Weights of a small audio captioner: decoder norm layernorm, adamw at rate 0.0006.
Rows from block 3 of the audio encoder of a small audio captioner, named by matrix and row number. Rows with one number belong to one neuron. Each number is 50 + 15 x the weight over its row's rms, rounded and kept within 0 to 99. All counts start at 0. After the name is the row's rms in percent of the matrix's.
After each neuron's rows are labels from the 100 clips, of 14976, where the neuron reaches its highest value: "top examples" is what is common among them; "lies over" is the class under the peak. Only what is clearly more common there than usual is listed. The data: songs of 200 made-up bird species, synthesised, often over outdoor noise. In brackets: how many of the 100.
# fc1: MLP up (encoder.blocks.3.mlp.fc1.weight, 768x192), inputs 78-116
# fc2: MLP down (encoder.blocks.3.mlp.fc2.weight, 192x768, transposed), outputs 78-116

fc1.117 100:61 41 47 59 49 20 40 48 34 62 48 29 34 38 36 52 51 52 36 49 65 34 71 38 52 61 45 44 47 72 52 39 50 79 55 48 43 56 56
fc2.117 095:49 55 34 57 09 88 31 67 55 48 61 38 43 33 31 81 52 44 53 30 41 50 64 50 39 68 55 54 56 48 61 38 50 55 35 73 40 51 46
top examples: steady whistle (85); first syllable: steady whistle (80)
lies over: steady whistle (82)

fc1.642 089:75 77 70 53 49 49 48 61 40 50 52 45 44 48 71 17 52 86 22 43 56 39 54 55 23 65 56 40 33 66 36 10 60 61 48 66 73 32 50
fc2.642 091:46 61 24 63 34 13 51 71 51 60 60 32 55 47 67 52 71 66 69 44 32 58 29 72 34 71 46 41 54 77 64 49 39 57 50 50 44 56 50
top examples: steady whistle (58); first syllable: steady whistle (45)
lies over: steady whistle (46); buzz (31)

fc1.204 111:39 65 45 68 21 41 60 38 44 39 67 44 54 36 54 41 56 61 42 69 52 63 29 37 32 33 51 54 66 61 83 64 72 39 53 72 44 64 42
fc2.204 103:38 61 63 49 60 80 41 73 57 35 47 31 36 61 49 37 59 63 34 45 62 53 56 30 62 49 31 63 49 39 76 60 27 25 56 55 87 76 48
top examples: harsh note (52); first syllable: harsh note (39)
lies over: harsh note (48); buzz (40)

fc1.401 083:49 65 38 41 61 64 47 55 49 32 54 65 70 43 65 49 39 30 60 58 46 59 40 51 57 63 46 28 54 49 38 53 36 72 74 41 50 71 56
fc2.401 091:34 18 38 42 67 53 51 37 42 27 51 47 67 47 42 63 48 62 48 59 54 63 31 30 55 46 56 63 75 35 33 36 32 44 45 58 49 86 30
top examples: steady whistle (68); buzz (49)
lies over: steady whistle (48); buzz (33)

fc1.231 083:42 65 63 29 32 35 73 57 42 67 46 56 66 50 49 38 49 24 59 40 66 32 65 53 06 36 53 32 44 35 71 31 40 38 60 61 47 61 41
fc2.231 092:40 62 67 26 35 37 54 37 40 85 43 62 63 67 48 18 38 58 28 26 57 63 48 22 47 48 65 52 45 46 41 37 54 33 53 87 36 58 60
top examples: steady whistle (64); first syllable: steady whistle (39)
lies over: steady whistle (41)

fc1.538 082:45 45 66 60 57 57 24 71 60 48 32 61 51 27 58 65 69 61 41 46 51 45 38 39 47 58 58 00 47 51 78 30 44 42 24 48 39 43 36
fc2.538 093:38 66 54 50 64 58 60 71 63 51 68 52 47 47 61 42 29 27 60 30 55 59 50 47 54 49 49 43 65 34 31 52 72 21 62 56 61 73 57
top examples: steady whistle (71); first syllable: steady whistle (53)
lies over: steady whistle (28)

fc1.306 081:40 40 52 40 49 64 57 57 57 26 50 63 44 59 38 47 47 52 68 76 55 54 37 33 31 47 62 29 54 14 46 99 54 48 70 71 61 59 65
fc2.306 088:18 78 55 48 62 50 49 42 32 22 84 79 45 23 75 49 41 38 47 47 32 50 42 80 67 65 81 23 47 45 40 51 50 63 70 47 41 34 43
top examples: harsh note (52); first syllable: harsh note (40)
lies over: harsh note (37)

fc1.735 125:57 55 65 52 46 71 75 66 21 52 48 36 32 38 51 53 53 52 59 34 64 27 64 39 72 51 31 38 27 39 62 62 58 34 48 38 57 53 69
fc2.735 116:59 24 45 39 25 43 41 67 41 41 45 57 62 24 46 43 54 71 62 73 53 66 88 52 59 88 52 64 37 35 60 34 50 50 41 54 66 48 41
top examples: steady whistle (90); first syllable: steady whistle (76)
lies over: steady whistle (85)

fc1.307 093:35 75 54 39 35 44 61 53 39 57 71 70 40 54 36 29 80 44 47 44 44 48 67 50 28 58 39 39 93 50 50 44 82 42 73 50 65 40 61
fc2.307 093:88 54 46 68 48 29 43 66 82 61 68 49 85 51 43 50 51 62 52 40 48 57 46 37 47 66 54 28 78 54 52 46 41 71 74 31 54 87 49
top examples: harsh note (77); first syllable: harsh note (50)
lies over: harsh note (76)

fc1.448 077:54 91 35 55 53 72 43 49 32 72 58 39 56 58 49 13 43 41 63 29 42 39 68 50 59 54 39 49 29 59 64 53 47 54 55 44 49 26 39
fc2.448 090:55 47 60 42 58 66 38 49 52 30 58 51 33 31 27 32 41 43 53 56 62 27 50 37 63 23 43 51 59 67 49 51 50 69 64 54 64 70 71
top examples: harsh note (39)
lies over: downsweep (30)

fc1.69 113:40 66 74 77 63 50 81 43 54 48 64 22 56 65 51 37 64 42 37 21 72 46 29 62 39 25 45 26 46 85 62 49 35 38 57 54 58 77 64
fc2.69 111:48 73 27 56 66 31 55 63 68 28 54 50 47 66 59 31 53 47 56 80 62 33 52 60 64 61 61 56 50 76 44 17 59 25 57 37 47 37 48
top examples: harsh note (63); first syllable: harsh note (48)
lies over: harsh note (60)

fc1.640 095:67 72 67 43 45 44 73 54 62 28 52 27 22 55 38 23 51 45 48 55 46 34 23 42 49 43 58 50 65 56 50 79 52 27 53 40 34 39 60
fc2.640 093:44 48 62 55 48 52 52 51 39 41 29 72 50 81 55 40 75 49 36 52 75 29 31 44 54 45 29 53 63 64 80 57 61 25 56 70 37 49 40
top examples: harsh note (77); first syllable: harsh note (56)
lies over: harsh note (60)